A small image classifier, trained from scratch: 40.1 epochs.
Rows from block 2 of a small image classifier, named by matrix and row number. Rows with one number belong to one neuron. Each number is 500 + 25 x the weight over its row's rms, rounded and kept within 0 to 999. All counts start at 0. Numbers have three digits each. After the name is the row's rms in percent of the matrix's.
Before each neuron's rows are labels from the 100 images, of 14848, where the neuron reaches its highest value: "responds to" is what is common among them. Only what is clearly more common there than usual is listed. The data: rendered rooms with furniture. In brackets: how many of the 100, against the usual share in percent.
# fc1: MLP up (model.blocks.2.mlp.fc1.weight, 768x384), inputs 288-383
# fc2: MLP down (model.blocks.2.mlp.fc2.weight, 384x768, transposed), outputs 288-383

responds to: purple walls (28 vs 8.3)
fc1.100 084:463503477511540556516472512478493489474496495515531535521475533474499491494538489495537536447524471454483542508500439544491492501524486485491515505504551493538467508494525499539497492532472498542487506499536511540552512492488511511459469505497509452488495500547534525503473528495534507537
fc2.100 080:486524483480478530457515535498483528482453546513471453505475481510511539498520506515472515489473493541496466487480506479502482499463495522516475502504542513486524505474509505481496489510536496518499472494469492464444487526486476480517538480483517526496506509567515479471532459494506511506

responds to: flower (34 vs 15.3); grey walls (29 vs 8.3)
fc1.35 117:485483459519504464502473528468492545479563457520499524478491497545504491494459453481498488441510530495514523467520531478518496526503514504493496450496480549521526499487553489502541529507473521498540468501521439487511501469475535486494502518491467463534508531511519511537525497505490485484
fc2.35 117:519478545505482529519482501498491541469492440500519498543481470475467495501494530521483479537499480489530486517513515526479487480519479531509521523514509527507544501468492502511446493459504506480495477516524509537500525490495472537491472486491458530514536495490533536504474548495504488560

responds to: blue walls (40 vs 8.4)
fc1.731 096:509485500517551521533540520503521497467494489480519503470532494515510481485471511476491514485473509485462483509500510491514490518515512472550509474514458480464540473500505480503500492493477517506504484508455470509506512488486442505524530498528499508493504499535512465482481479456472480492
fc2.731 094:449499511488503528497480483498538544506477489524514549509520500529478478543518518477506558510547496523486513458517552481466526508503541509488517500543474546538475490500531523458484523500540481525523484481493496459475479515513527490550468481502544432464477484487499461474482495530502570464

responds to: flower (39 vs 15.3); count: four (38 vs 18.4)
fc1.31 126:501453496492510494543522481515471489515479496496498494542510489480530515491476492520484521523479492454480483549496551496504497521513544452516512514516533447521528507492525507490507489480504510485481472491493535485484528521493466512482486541500531450514499482505523581504470467517476480512
fc2.31 116:571495514538499487490489545517461514528489440500492529519529530508462515493506521513463496481470461472483502474533474473454528466541510511515547477514486544505516493509493510457512510516506476460458504493473468532496495478509518505466545453483482501470491531545481492479471501484502524525

responds to: ladder (50 vs 15.3)
fc1.134 161:463501537543482545510457527509501499495496492507524488462468525510499493485498512507518502506491455474493514458541530522547518464526478484520520534493490550477506523514471494456516484509485519510512470470472519479522516533534466508487499520491529494496498490499448531485495480543500464512
fc2.134 132:481457495508502517490511506504477535539471504489497505520513440471523502519527532525498521511496513506513524512500480489530515501500489456489496487511509482528492492472529520520565505517501481489450497545479556459456487458532506519415476525517473489512478466514478459514468461502468556478

responds to: trophy (39 vs 15.2); largest object: trophy (27 vs 6.9)
fc1.437 100:471477501543489491515471504496497422518513522501469473483514519500451503535490537515496446514489509490489559543479552494543520472500479531490484514460515507497465494510565547498473484512545529502495469489500513512521479493506495487488510482544504496496487487512486519479514488490504519441
fc2.437 102:494487521546513486509483502516492496485468482531477513491526499464525516494514516474498529474438517501500462508487462486473450505562479498500483554517501497493482517502482499515491484530500502508498491445431501501515486515452508541489460549475515523491544507485529504512481498475527502456

responds to: ladder (34 vs 15.3)
fc1.496 106:520518500472476552488491506484514510441507534507553470467466521507573462510503522496482531472530506473484524511516566506528519536525503532504585442509453497489506522502496503493498481517489466488459509493520471470515461468543523472489528535506508492509493534490460477469507500503469547453
fc2.496 103:468431525490495475529508496479532534502540438527531491551483492535502545486486502539493522473514496500506483517497526488554520521507518470526508486531494512510466519457509493479508584496462520478496526481524518441470498503488537502489502490519487500537481501526440464532555460473530537468

responds to: umbrella (36 vs 15.4)
fc1.91 114:525469559503469527482507516467486521509469495464514479484542492519516465489493522468498497541507515525496494490481526516523477511499518514478468524539524467517494495529475458505513501472489471465436494522454524521509469487440503490472515530523466512503512502463488487506490515530527523511
fc2.91 113:484542489460498504528522523511515478491485495491464514493496413455488487482502511531554467452525441480528500553539476517517542474512454502526504492526459493475500500508494482544535499527521460495541500509489486497532508519510456455494513502500534501495510509535451533516463522517537479484

responds to: count: four (40 vs 18.4); sofa (36 vs 15.2)
fc1.598 089:485481470503533483474488485524561506495513532478540505500522528538475524552511494496461500497458483522487496549488533517468535499508481538468493503505545544446519471530473472509531497481497478524519516505473500519513492531526559485485488465516506554472529485482510496453505479468493485491
fc2.598 086:537505487505531491491504551520484489527526514502483515519516480520526469449454500492511529482491535490553487481455470490495498513486510471486487485550488498543483491535527456507488467475541519491475489473513500523483528479507468488522519509519470516573504498475493503430464511504547502508

responds to: table (38 vs 15.4)
fc1.536 096:507482502511451525485562533477472503530513500486502512523495521514501503494487482486477519441516497466478480490519523443517484466460490480515514492525505523497508490514493483504493523481529473507547482489513484558518500537516503515492532514538466490519513477493508508504489514519476501516
fc2.536 095:456491502494502509530478485516512530463506510483481545502508441477510531464552508532492464482470523503527489517529495508486511481501481553510478494493525483489488512503522514515508474485510545510479477508482526479508504513524483478526490536516506497544530482471508484541480501497521511496

responds to: yellow walls (33 vs 8.7)
fc1.545 089:463525494488487492489475502520474533525510490502505528503491493475527507458491522479475503482515486500508491457508504535480504546443491502487521514495481543516457504507488497520511513462468527497445490532517487482473516534489504514531511465531489508517472453477520545488481515532473531517
fc2.545 090:510472494474492505484514506512508522450495501484517475478508503480478467463520526530492496502515479513505500507521503452523520500494509473494487491489508482512531466524510514532474481505496486481478456524516520506487489486471471488486532476529496476478537514524534498554476506496485453487

responds to: yellow walls (32 vs 8.7)
fc1.10 128:477501494497466503500496505515509517491477468483522513524488534546526511484474509461512504540470496507482534491509510524519540489516511534467508504487486509455493480526491479492497526502484501533456491480474492512458474494510459499474511530527583489503517539500485536536443492529493463475
fc2.10 127:503477538468514507475497485491466523485513472540523538480478470550480503448519475497506528492520481485520521510487508481499547469485487502485527512502515496516521507461501490532526496497529499478483469488494461481527515521551511491496469499443512496479464516472487492534489457514507508546

responds to: blue walls (38 vs 8.4); teal walls (25 vs 8.1)
fc1.456 086:482459528481510465540518472521525525435444519507495522515509556489509486520452513468485523465475505493490440526526446534504494469513512492473536497484514505484507497529501508575508500513541515511509461489504495483536492473492516491517518479527504491519532509502478477497491448522533543517
fc2.456 088:498595463516487512449485488524453512478488512503512511515491488512559498475535553482462496505493476476521527550509468529496482510493457497503522519500480479497481497520493550522502464498500500459521510512509479475505489493514481468516521480484493457502488494479506507509498541517521466504

responds to: flower (35 vs 15.3)
fc1.554 116:444494470513504495490509509443532526559522508547482512485451535491479519474496527501507505516491499470469489500505505473516503484474496468480496508551526493504506482533533481473518502528506501485540514520526544506485530477521491473501526517496470527518532533468511533506473471497466507558
fc2.554 108:525475540537515503487525497498470496509508482497485506501510531478495513444528533499543459474513530480462486510513509539521514484500509519504494487466488546517486513485501518503512507505495485574450501497485481479557524493525510494479503519501494494474517485544481473484502503513450492492

responds to: green walls (46 vs 8.4); count: zero (43 vs 19.8); yellow walls (36 vs 8.7)
fc1.504 113:514476495498545524542470514493478526494503480526489458503472504530516513457496524472471498505496513480545523479480490502523473486465464535471504555536507517506483488501493480537491518489508511477500495481486438518510487480473505509502503491540536485504526476496476517496496522493498493491
fc2.504 118:476506467465471533504508546497445479503457466529505470537501526488548490521494497562482514516521477467521491467500490530530493469442460493463492525544511477472497520480466449510488536526508513502461511460535500522505461486485523496519500474476551515565470507512497496513493487481540461457

responds to: count: zero (44 vs 19.8)
fc1.399 116:496517518575528501477540519491515472475483517476481487503461515510482510494511520501447516465473474484499499528494521539494522447518517486519475509478530479524529529502510498482476517475483541445523538505474498525460498484535540523518483469493501524499449510448540497457534507476506499473
fc2.399 121:450500472508490523517486500535427519533497491485540493538496498510530521490495482522503510510470484503481505447496485507494504472469503491473502496457496495465477495499463505535503496479541497466528536502499511469490506493470491531486476534490511526486488512505473467509491484499480466519

responds to: purple walls (37 vs 8.3)
fc1.191 098:453504550546470480501524522493517472507511512461522507564481520492511426522444512499515489472489495484486499480473557505508520493526507498482545502489484557484522535524501477475507494534502513532499475519482448507500517497464529488484486533499479524483503495500528517472461519454471517487
fc2.191 095:501501506455496528490497488504469538480502507508481462506485508451481507476506527536484532500511463527521510484519491504478524503489439497527511508490544478505499478540487493473479492503447516488484495493480480473509500497501493470533471479470511541529441522482553539516484508523484465481

responds to: flower (39 vs 15.3)
fc1.47 115:495488498503513483474484470525482457503545497523496528447513548461478468558502497462503468528521543520491462530494527442506500529499503545502457488503518532546475484492490501525515537499530517499503456483537517509448501482448482507499512537501488526544504461516476447509483526526523526489
fc2.47 108:511477470517496483502497532503521467538533519492518556448543487467546551486507488489461545495499484444505479499529515491502530491530518489493529447502478481456513532494460455492516444467535479518495483494459474532544460505540486475512471487500499465524536509518486538479490532487499500503

responds to: umbrella (39 vs 15.4)
fc1.302 089:448513455485509525483464517525513501496538474491515507518515512566501509498494536484433523476495529491466516503505461527477497511515524542485492475489473483454496482527474511460464515525503484465532451460492542468446498577518464515487497502518515509540468486498483537484517482481473461491
fc2.302 088:508510492510552492479485560515505487471505526506552518525519481538447523509503519528529498434542533498523506501532536506489532470496506474500513454487496499515513509534492522492474518457500486512478538441482496487494463449452501527533530479448495490506477479495505491510500506480466540519

responds to: purple walls (27 vs 8.3)
fc1.482 114:480513448431480471491511535519527500494468504529497516496517542526483501513504476492459506559495516488537501488458488496541504537468509551494492506452533527522521497483485515500444544498470479544518508509512502497455471555512472502510513524526520518507526496465535503513455498503525488469
fc2.482 125:501523461508471482495521488503532481535487521492475479496482492462492578494525471477542498500496531515482467541515548523437546486498470479539503460472509500536479504502483501452485493487473516542484544440496487457508516480472497494523464512490489477496475492553534492491521512458519463501

responds to: count: zero (43 vs 19.8); black walls (28 vs 8.6)
fc1.673 044:483544499490509538527481463464507493539516500469474518495509495516503527529460508514533514511494519557522522537517473503549524536472524475457482548532509524492477488493472515547515491499495490511512498478526489549494480504520470552492473532485482503481470456506484505481497476538503538469
fc2.673 044:455475505486468474483529505442499546529485500478489492513510501547564477472520483531474478467479435531475491474502513481455448512537464477540494504545519492537474508534466469478465495527508508461560521516471485495496504504441549537522498460478529464481479506490508519490487486482482486475

responds to: purple walls (34 vs 8.3); pink walls (26 vs 8)
fc1.264 107:496489482483503470522467523484496499535500482516496478503505476510451488551523512494471518482488449514490473476473529485504490556479509508470476532472523516451534531510498502482509497501505530505493486517530475516516484536497525508479552491468515421479524509496491509524473496474485514520
fc2.264 106:522475494502487484532478485508513540459544463512482502504512501487530453471457461486548489478509540509526528512480516567457511501469491531525476440503484502515478499507502473554464540512483505528512521495526471508485513465504482513537486484466514554483533486485468475461553484500536512488

responds to: count: zero (41 vs 19.8); yellow walls (39 vs 8.7)
fc1.730 118:541512448529544482479515454487514535516496508469502495463485495508463518500518440522515454507498522487490508496434532488504520508510519494532501477480471501525496506471503496491471527475495511502509554525466505510507504503502458432521502512506463508491487459469475506503471552464497494493
fc2.730 117:472475485542517506497478526525522477487517524439529517542486531494543479473440528489475491483481446500505488529527475488502513444527504520468532527499475501457514510538514478434481475456533490507454498448495482472503510496471484510466521501530501504521470500534507522486539462526511535485

responds to: umbrella (58 vs 15.4)
fc1.245 081:537503518543533520492502491514527488437527498481498506514463488494500515484527489484483471477489532496516506506422465510514544499458514521523498484528457457523553466485489539533457525515505511520439494494426492524505468529475514491513499503533460491494551503525488534485493542524508528512
fc2.245 072:489509520516517510487488499497512489531545506484485502453528484504515521561495490471563515456488523463492499477480485484487471491545498495454518503465516503511501497484484512479472540457498512495492545506471498516491536527523471492506506429499533526487466533507479494505501501529489510490

responds to: trophy (44 vs 15.2); largest object: trophy (27 vs 6.9)
fc1.384 139:508470500492507517493521536538463521479536506451475522507490490487482512454505448520521494511465504487519509504540437505492471492509509510494488523497507514460512524514494471525467464477507517477470509533505504513505521473502509483434498527487485516486513491472527510521499527503499482532
fc2.384 137:516482486511484449527538533523467520508476504519517497514527499525496480514564494475484518511512459504478517479496486516497480510493513509538465478520494515491460524495508475520511479533458476500503512489489465512493511458445527525521472514488521521452512491479483489480475540489460499547

responds to: blue walls (25 vs 8.4)
fc1.539 091:525477498489475486480524515510494515487487489545531498503491502557547530470529518565474474498532494489514513466563509471464490511533484487511488529484481524534477500495494483531495483489535483517502449491493500464547534490535515516489491508475492431479486497502481457524525465490481507482
fc2.539 097:493525488507484460525531507512519485564520481529453491494467496462500540518527475495471461508508542498550467519483489529502494513509514514524506498481546473470482513489532540483477518503503495458513524501507502496511544492491520477531504561526494537506519475465558501465512512450525501491

responds to: flower (36 vs 15.3); ladder (34 vs 15.3)
fc1.22 112:500488510500516503495502478520535492498492485540498499518541477484533517481509512492480554522498511490472490477499489498538542526496505508507492532499496510490516511559494468494514576515475498510453473471420487489480529470529514447478498490522502454504472513517519500515534512524487529522
fc2.22 109:517493496519500514527520501539508543476439495517548496509517470501493547512530499513491483446456483525536494498456499469491466487495512505482547521461533499480500460506552484502491498510470456457520489486524529480471517513530471517497496554520464524458510521514484511531551552490472477459

responds to: red walls (38 vs 8.1)
fc1.411 104:478523488501516525493493478502504509518545523531501548499503515529497470523528440455512509478482534507508504521498425492529472497472490492519494498488443522522496458516489541517504534525522551454497491494489454498511497497454455507508485501496523481496516472517477508528461514498519498519
fc2.411 100:472515551509543502505556492510516530477517502490525430491519517509515505495471491467491494504539529492485499451479550488522482544491513526471479488500465490481562529450494511510487486484485510523466519512502482498510479527478495518514532470484481510530497503516520516462478495507478481467

responds to: flower (39 vs 15.3); ladder (34 vs 15.3)
fc1.694 105:523460492504503458476516500528487548490494494502508464516457497500503486495490515525497505521545484512507535516505502510521507487553507488470507495503474500492559479545481507460501527490506503500496527465495530511530515497500503469529479501530526517478518500506504495565446475503510491525
fc2.694 110:479533543503524532519519482521481485500498538526488495514454494474523490501482492459488482444512519529516518455459484506469445508459513513525464497459491517491510495481484486466467499551489496457461546526501487461494525515508523513486496470501534502527511519514535468458500519476485493497

responds to: count: zero (41 vs 19.8); purple walls (36 vs 8.3)
fc1.63 087:504489488543491488507532506501504514476471445526489507493509489475495557541492484549467467520516472489504464481476491513505447527512518530445480508491482476489493501513467520497536483525478485502497447508511446531498498486483542463527551504469499520503487503472509451505526535523533493468
fc2.63 089:557513492468488530481473468458474499527526523484523476495494497516526532525466476455521506478501525505539486504534446513520518480514454516535535479481531509525503475461513510539550528522480513466501477496522543476485503463486446496504508489544448482449530527507519505507498503449476531480

responds to: door (94 vs 40.3); count: zero (40 vs 19.8); green walls (27 vs 8.4)
fc1.410 093:479539560482504543520484528480548512453483521517452535564511542477499486517504512474491494532492506518481492462456465487491467495522516564464469530524484522489508470486451534496479456504502519490501494529513507479506499533493508490500535499466508500514511467533450528507508498498481528495
fc2.410 081:509517475518530452536530514454498513441523479503526490497517527497465501511556477502514459500466487524503495453550484503540528525517462524518514492481525490504536525490485478492512500495527509485501536497498505500512508516530488471521532519517493510534479460491489479510525487458565500519

responds to: trophy (41 vs 15.2); umbrella (36 vs 15.4); largest object: trophy (31 vs 6.9)
fc1.374 151:503548508506525521496503464479532427485499533515506433438503497488498512520497532466496505502538499521479524499473511501526505506500513499528488538490477513498495478471502516464510490528532491488480492461491512513463451484506507493559490491509487520472477501477496505487485506502499492491
fc2.374 144:528510516486489452543502509499538496513479506508510513510500475528532499516527508496500493497493471475525520534473468519535492474522511488520472507509501542499468518494519458532506507514473516474523531514489517468498504444471505481529510487536530509503525499484491492509515558522520471488

responds to: count: zero (47 vs 19.8); orange walls (43 vs 8.4); yellow walls (42 vs 8.7)
fc1.491 111:515466517452524524491455503494501506468522521517491473449504539490499464509512449474470518482513533504530479501520491479495537482535501446545552495458458532518475472499516497494466479508498478554468469503499541466536525496532502519467499497475484448505472467500531484528495503489492550486
fc2.491 116:499504489499466538491544460506503466525508508524493489542498516475523505513509518494503536470539480496468462492504499539496486546493491515460486515570491531510508520507495517523507495491483478486497484493488491525491445485478483477454580524488488502502510475534517479494483496453494483510

responds to: trophy (39 vs 15.2)
fc1.645 086:538491508546532511513508495497514513474533499483551493492513488501470465459478476544504530516480548473503526526509517475507475482519504560518553521517482509538516458498477478441467478507529512492543530462525539534544496492503507514491440486532441476491509489470519532498517487471541476521
fc2.645 091:482455468486466497462488527515512497473526508527456528541450486531499544532485520501495503509484478503509519500489442539462516544521524493500486490517553506446457515476441489529537522547496534503496486466500493475539480513509494513506512484537507506482478511495488483526501508466488474535

responds to: count: four (45 vs 18.4); lamp (34 vs 15)
fc1.648 100:509517508491462472501519530491515502500533514502522445516526497514508478519504510496539504435464529488558541501478508501491438524476499471505515505492479487502504504500491465456506480484508472475489481518509500476490517537514520476516533518528499506489487505510494531520479472504489535450
fc2.648 111:532484462472496508510474501519454495488509465475515468511503535489522483488523479494472497499508525500496501512493499459506555489541467504482525506484518493496460530511494496497502477513422502513506470525458567543477533488450508489483520513486479512547513509530491482480543502471508539522

responds to: blue walls (30 vs 8.4)
fc1.174 105:476458473492516529498503490502487547507472537517523514486528515512489536517543502494521501502467471480460515500482520482489553509481505519493529493495447489503550458524482483466552470495520509511481500482488487503491482509525496542510526516496495503526496492515501511475451498490439512508
fc2.174 116:524502495482474547492483506491500514508526522509484503528482468504450525524508497538537495439509505482525527503507513543496524488491501499499489528493463554501445532490506511485459529489471458528484464445528514507502501507529458508507519514501508481494456551497483501462503472524494498456

responds to: ladder (41 vs 15.3); count: four (38 vs 18.4)
fc1.606 123:524487479485508504550505482450540514526538519501518504507519495509539462447504537513490500496490493496483501472499537536487550504494508460480465530486530490503482481492556497519506506547437530518511462489543505494537505549506518491509519502464483505482502491476466496550508457469484502505
fc2.606 114:479468485500505524514510547531488537483509463541509503513501486531533472485470495510514493446454480462503542516519550442497507483518489498491528499495493576524509509504494500508531490502519473482506540485495483482537507485557513473505492495492471475493459503516522509497488531487518496461

responds to: count: four (42 vs 18.4)
fc1.741 091:497491488512516518505528487532487508462558471556529504460499462515532499522493465505531490473526509500506518514497486464483506500520517511537503503497496459506509491507468517492504539482483485477519525479469488547512523524538502518516454437471520516474495500476482532497528519424471440495
fc2.741 087:465486476468500476456486494504530466442538508498491460523494484508452469509567502494500515517468478502461488496469548506503498517482535525465483477482499514525471478503485456512465532510536474509528510505515539466506518444475546534504471477564479515504533514552537525525512485528521519535

responds to: red walls (38 vs 8.1); orange walls (36 vs 8.4)
fc1.18 099:500508505457495498487500538488472484490490503520496489518491502486464499489475485495520469509541507479538505533558485547481506466486497483489515518521541478525465544483515467484551480522515517488518487484482530557497520510496496518510503458483523493477504496495521480485536485478500524537
fc2.18 100:473532492484486504467479526522510481481478473540464489511470538521537510506477449447511486499480472529512505494502488509500483480488529487477522498512481469533469499512529510483481484520481510511509509541527486471482469474512490519488475501480504516512496472472526454528477495520541488479

responds to: trophy (45 vs 15.2); largest object: trophy (32 vs 6.9)
fc1.423 130:470502524466485467523481482502449469500509506507480517454495469497508534498521535511505519494490525542504533496496517474495498510480512528450521521467528475521516532468544549519512507510516551512517506493526489515496499496509456537529489462483490482496485504556514507513493510485498499490
fc2.423 125:478504562511464510526493507462471478511489451532535503468552498476486457504526516469524510489508567526508554485493492483505475504521522437525486502476529521509482463514513461497477490511466477451483502488465492486449459482477505503574516559476569533470517514504513507510534531480503490475

responds to: yellow walls (41 vs 8.7); green walls (38 vs 8.4)
fc1.443 089:452531473526502523526546521479505461537526495487526528499484539465527494568472507514513483507501476453534495492480494487482512488527514524481543443478511557519463495494539503485486503528515547525547513438484540493493503529509474520526479551481470499481509482496543476455521514474469462521
fc2.443 087:510506505497488530485490470480487478444469497457522521545521507480512496483531507487477515527495516506467473482534542523463453546456537522503476517506508485477492529513496481476462516486496472477523514500520482476480519516494465471493523488476487515494433533463470549516492502504489540528

responds to: count: four (40 vs 18.4)
fc1.260 125:495513460507518556496477513489547506462538500473509490498479509483580500458504470494486465436499534483526511507498493544496525554452488511508539464498502493504491472569532499506505523560478532503492526510555522502491475534506522463491544487503521486479475546512499491516507495507504490486
fc2.260 123:512478501491490473517464512504513544514478492512498491522524486506527519507488501515506497529484494516498480513459516466510539473504537503476545498507515526510459519502487504520506468470501497470520496464500468492506478500511523548525514502502481533483480470508498492492507490509514487480

responds to: flower (40 vs 15.3); ladder (36 vs 15.3)
fc1.265 114:484462501485502496459515479509478478518481463523493533519515502458488482530522482532474476467516499508486516497487437452499477462488551526472465475487480538476511521478490538531458532519531468533502482474500520541509468466502500531480487539525486489498495505507515528483459505495466497496
fc2.265 100:516512472520508511495473499531548475535505487513479514527440489511476475536468515526494516487537485513486527501462476466492500509494496500489511497554497505509514509493501500453533477510495529504464452447452495542536488501540523512472450520564546460513540477533510498466505513495477491487

responds to: red walls (44 vs 8.1)
fc1.166 141:452476483516535504492481465527484526514492506533513535550466486499469515512512505479461494497499522507494522485550417479488492454494486516481501485507512490544483522458472508501515506548507522536479471519523469537493517494538514489489487505525501485527518486501498504473465527500445566473
fc2.166 125:492478549476453470492557462488468462495512495494494543514513486508495489447481481546521486512486525494450513541498461517499454480524537506564506480506524501520513468500484520469490479466538456492526494493493539457530526492519478486486496500519493492507513558533485500478539505527534461477

responds to: count: four (46 vs 18.4)
fc1.203 116:543501501474494506505516493497465486495530524482524497458528491477502516485515496496465486529526495523462518485548542441519454494493532494509476521487507523473468501482520494474525485502483490504455504511514483495572504462460518530502516527481471485443541560499510559512468489527498498512
fc2.203 119:506513519513531538507542473482504479474500525488532552490469473532504461500475531503469508455507477454517534505469532513501464514489513492523500512493452500518491439435534492496508532493507545517518552471468488517521497491508491454511499523511534462521512507527503465524524488469523538479

responds to: ladder (36 vs 15.3); flower (34 vs 15.3)
fc1.269 100:498500549478531436523501491514495484491499525466509529511485520556540512512478503550485425501514504526551477510515512501539530510518471514473497460489483525496497473470527499488518504482485502497535484469461521507464505504521502487516470517522489504495543527508542564495475533478487538489
fc2.269 102:463483547475457490478527500480484484533525501493512459484517509521512483489496481464528532535501479435549510502510501505483517472499506537489556505477511518529501474502509497481474502522488496497506512504514494526504502499512523491454553474464480528498407528430559442477493503524513513518

responds to: red walls (42 vs 8.1)
fc1.17 081:473522462523487511517494565535537499544522487493518476574454495520502520508498512499503516496448478536498454493492519471472486498478522487509500478475512491505505497534481459478539489475473463504515507507510491522535527499463477468482537538498486467525520479479501489518463506523495523496
fc2.17 083:479532482531508472505514498500487500502515459492460526520491517504482461468510529457511461547515462507492501540522534525454491481493529471489501448485485453531526491478532534478480494504496516537475515515452450529511496512471485532437499532521493527463523491483480542491497517456450473484

responds to: door (95 vs 40.3); count: zero (47 vs 19.8); teal walls (38 vs 8.1); green walls (27 vs 8.4)
fc1.558 108:507483488461472504553489501474502497453465498471514536553491488514503486492493520505503469548480554512509466475538516554551485474512538500522455550513486469503495495517527511542520466485516491516479457515491532490493538543458474491466520487486508504519486474479528560493500505503521499497
fc2.558 104:494516502469513489523493508549486495498544546493495504469449477547519528463478503538534453487492450485507451486533483487511486483495502486495518471482478462544514514470498483501481517484487495531456484507480497509495464529503507563492500487507497512485497482490512526538511494526503491547

responds to: table (35 vs 15.4); purple walls (26 vs 8.3)
fc1.480 090:551523490509500520489550493511512515544490489494545506525517500514549516549513477483485523483458509519523516486543524480452513522482453524498484517505486453491482513447478514497488508483503539528468486498519528517511512497490502531526545475502486486481480466472503499506529473529468484522
fc2.480 081:478489497540508487528507498483476491486489477488488529475473468506472465477499432536459482531511510460530508500462464474506502462507546517487491485521520512485461508546456494518518464545526462529526531540484475444506489530542531472464523501507556480517499539495502498460486509498453455531

responds to: yellow walls (32 vs 8.7)
fc1.395 102:528489514502531517499554497506519552540511478422477467515503482519535493523461444451475522487512474505492468514486497493479490542474491480497536508519471543505475483499534463479522505485498523492483526509478473479492493540529522512515507495523504498500501500551506471510466504516517510489
fc2.395 094:450511478495531568474476505481536472508492485459575515536506519481492507527509507502497505470536492508509470519528503461452517495505462520486504535545518516497551532497517459523495595528500510485557497437508459483487508493480527519450497462532520515480507515487470528506506507484505503490

responds to: count: four (38 vs 18.4)
fc1.691 102:525519490519506556488490521532490516466483516515493509494518487487518515528513503424519506513476519476527536449545521520495542506473478482500525485534498440476488554507547465485550503499512479494457466499509511482466505547463527541537467461514488492503491453513520525506511496459536489506
fc2.691 110:491486484485493476489497520511504514494511499484465520484501493478452508465518466512515498482560525522529512494504556507474487544463513507504457505525480513504496493504486465525464499474512466525460486468484445533522513507523504515471500473499514512500509473507512511515460504480513555507

responds to: purple walls (42 vs 8.3)
fc1.300 086:487491511489526493544553431481524503514506459509465493515485498556450483511509494515510573502486478464496519513526476509501457514484508541500467480461486513483521528539503516489476481551495501528508489495475469464508482471495549528507517473471467522509525491496532494532477492483527479520
fc2.300 081:536534489456514499510468504449492500534484448475521500501551470526499547515473484507533471510476496455553546481459535538538543490516500446468530505499488506463506519486482474521485480506482515488512490494506496521486480471470509550511513512505458539472506516504489481488502530550553511525

responds to: green walls (32 vs 8.4)
fc1.73 109:478509539485519485522497477487501544468507499542454451492516518521515437542519492455537515558480511487524508475485494552529490499480467528485493520513472549518465504523494551506497498513493495475512532481534492450481457500483477488489497493533499563507520513495472473502531527492479518524
fc2.73 114:541515537527490510508530492456532496485499538525509523505499511445544511503488526557486535520491476537503513481479497485467526508500495548500533519508528529474527521526504520515505520484506523464497510485518519507489484465486525506521497516455484490504507520483553529525543511489505526502

responds to: ladder (50 vs 15.3); count: four (48 vs 18.4); table (43 vs 15.4)
fc1.48 122:504484537537460500539517467490461517510527477518534509503469527528501494518500477518531491499542485466506474487528533512507518489485466449507496533478503546471511541524458509476500504440496488474493505506518483497510491531535512507461462473514516532488520515471468484462507505550540501493
fc2.48 105:504510478525529508464469500515573493505440472465529543520439502472501522488521515487478509533489547517494461511517532497485508498507512506488514499482529536508495444506474502463471519467507489482526520497494480501544526418531501494500467509544460456542497476524505487462459531476452517476

responds to: blue walls (43 vs 8.4); ladder (39 vs 15.3)
fc1.703 117:465468514475532494495505491514510439503486499495524547489521463455479464519518553486531513495483479520496496462502476506533503496456490492519466493497537488526511496479504478499492558500516502491466513446459498493507456504470506519484447486451521502515476529502496474462498468540470482505
fc2.703 111:512506491510479508480515517495434538504475452492489494469522521527465474461500553512514491491520468450504538521552491494486529483569477510507489499503455481481516448499515535516510495504476486481494488485515485536467516503568499539520513472510534501499549459488477503497451470498492468535

responds to: blue walls (58 vs 8.4)
fc1.444 058:518509505488520515484447462473488498530494498440500503459506484475510538493502495460541463497531538492484516450482538455501477508511495489493510527499498516500496483472476510494531475539501542531518514573449479506512460499524488495501485494464477490522534516496503551527494525512504484507
fc2.444 056:501508543530523497491516534510521490477487487563473518476491488518530506514494513501453502476471480497523521539473462507513507503497487530517525539450487525487491499532527524515490492508515554465492503480515517514515488465528507451506513479513497501515435485470499475479491498526471512494

responds to: blue walls (42 vs 8.4)
fc1.309 064:541489479524498539504519517501523503446472506468465466474523497478517514527452484468499511523517524518482507475481498471457479433524488522488540553493523485532525517498474495507502532498483453517466464523504523510498522465478561513489526520499490495432445519510537481513460473518533518485
fc2.309 066:464535530526491505457500515471451478488475522488516522525513480509537470480509505500511491447504496483552516550501516498515516518502514483520484503529466500470491506518512526486501456473460529430533529508489454454536481494492510482454463532532512537511492486524511501509483530504486492520

responds to: count: zero (55 vs 19.8)
fc1.661 104:493481512486553483519487523533527516526516493502463479503494526519499513500531527517468484520503496473462531533545471494485541473514478536517527491497490550519456515481509479473558493449499488455508476488490460485456519513507511509493518472495542541480524483510514492494493507505432505498
fc2.661 108:534505494513498529467454475491490518502495523534511513521511448508515499476506441499475522490531469519504488467531510532538481490504511497483467483496482489493509513541475487515459536526444486480557459488540496494541504452483498509502535475519513502508517500525508460498483513485487473516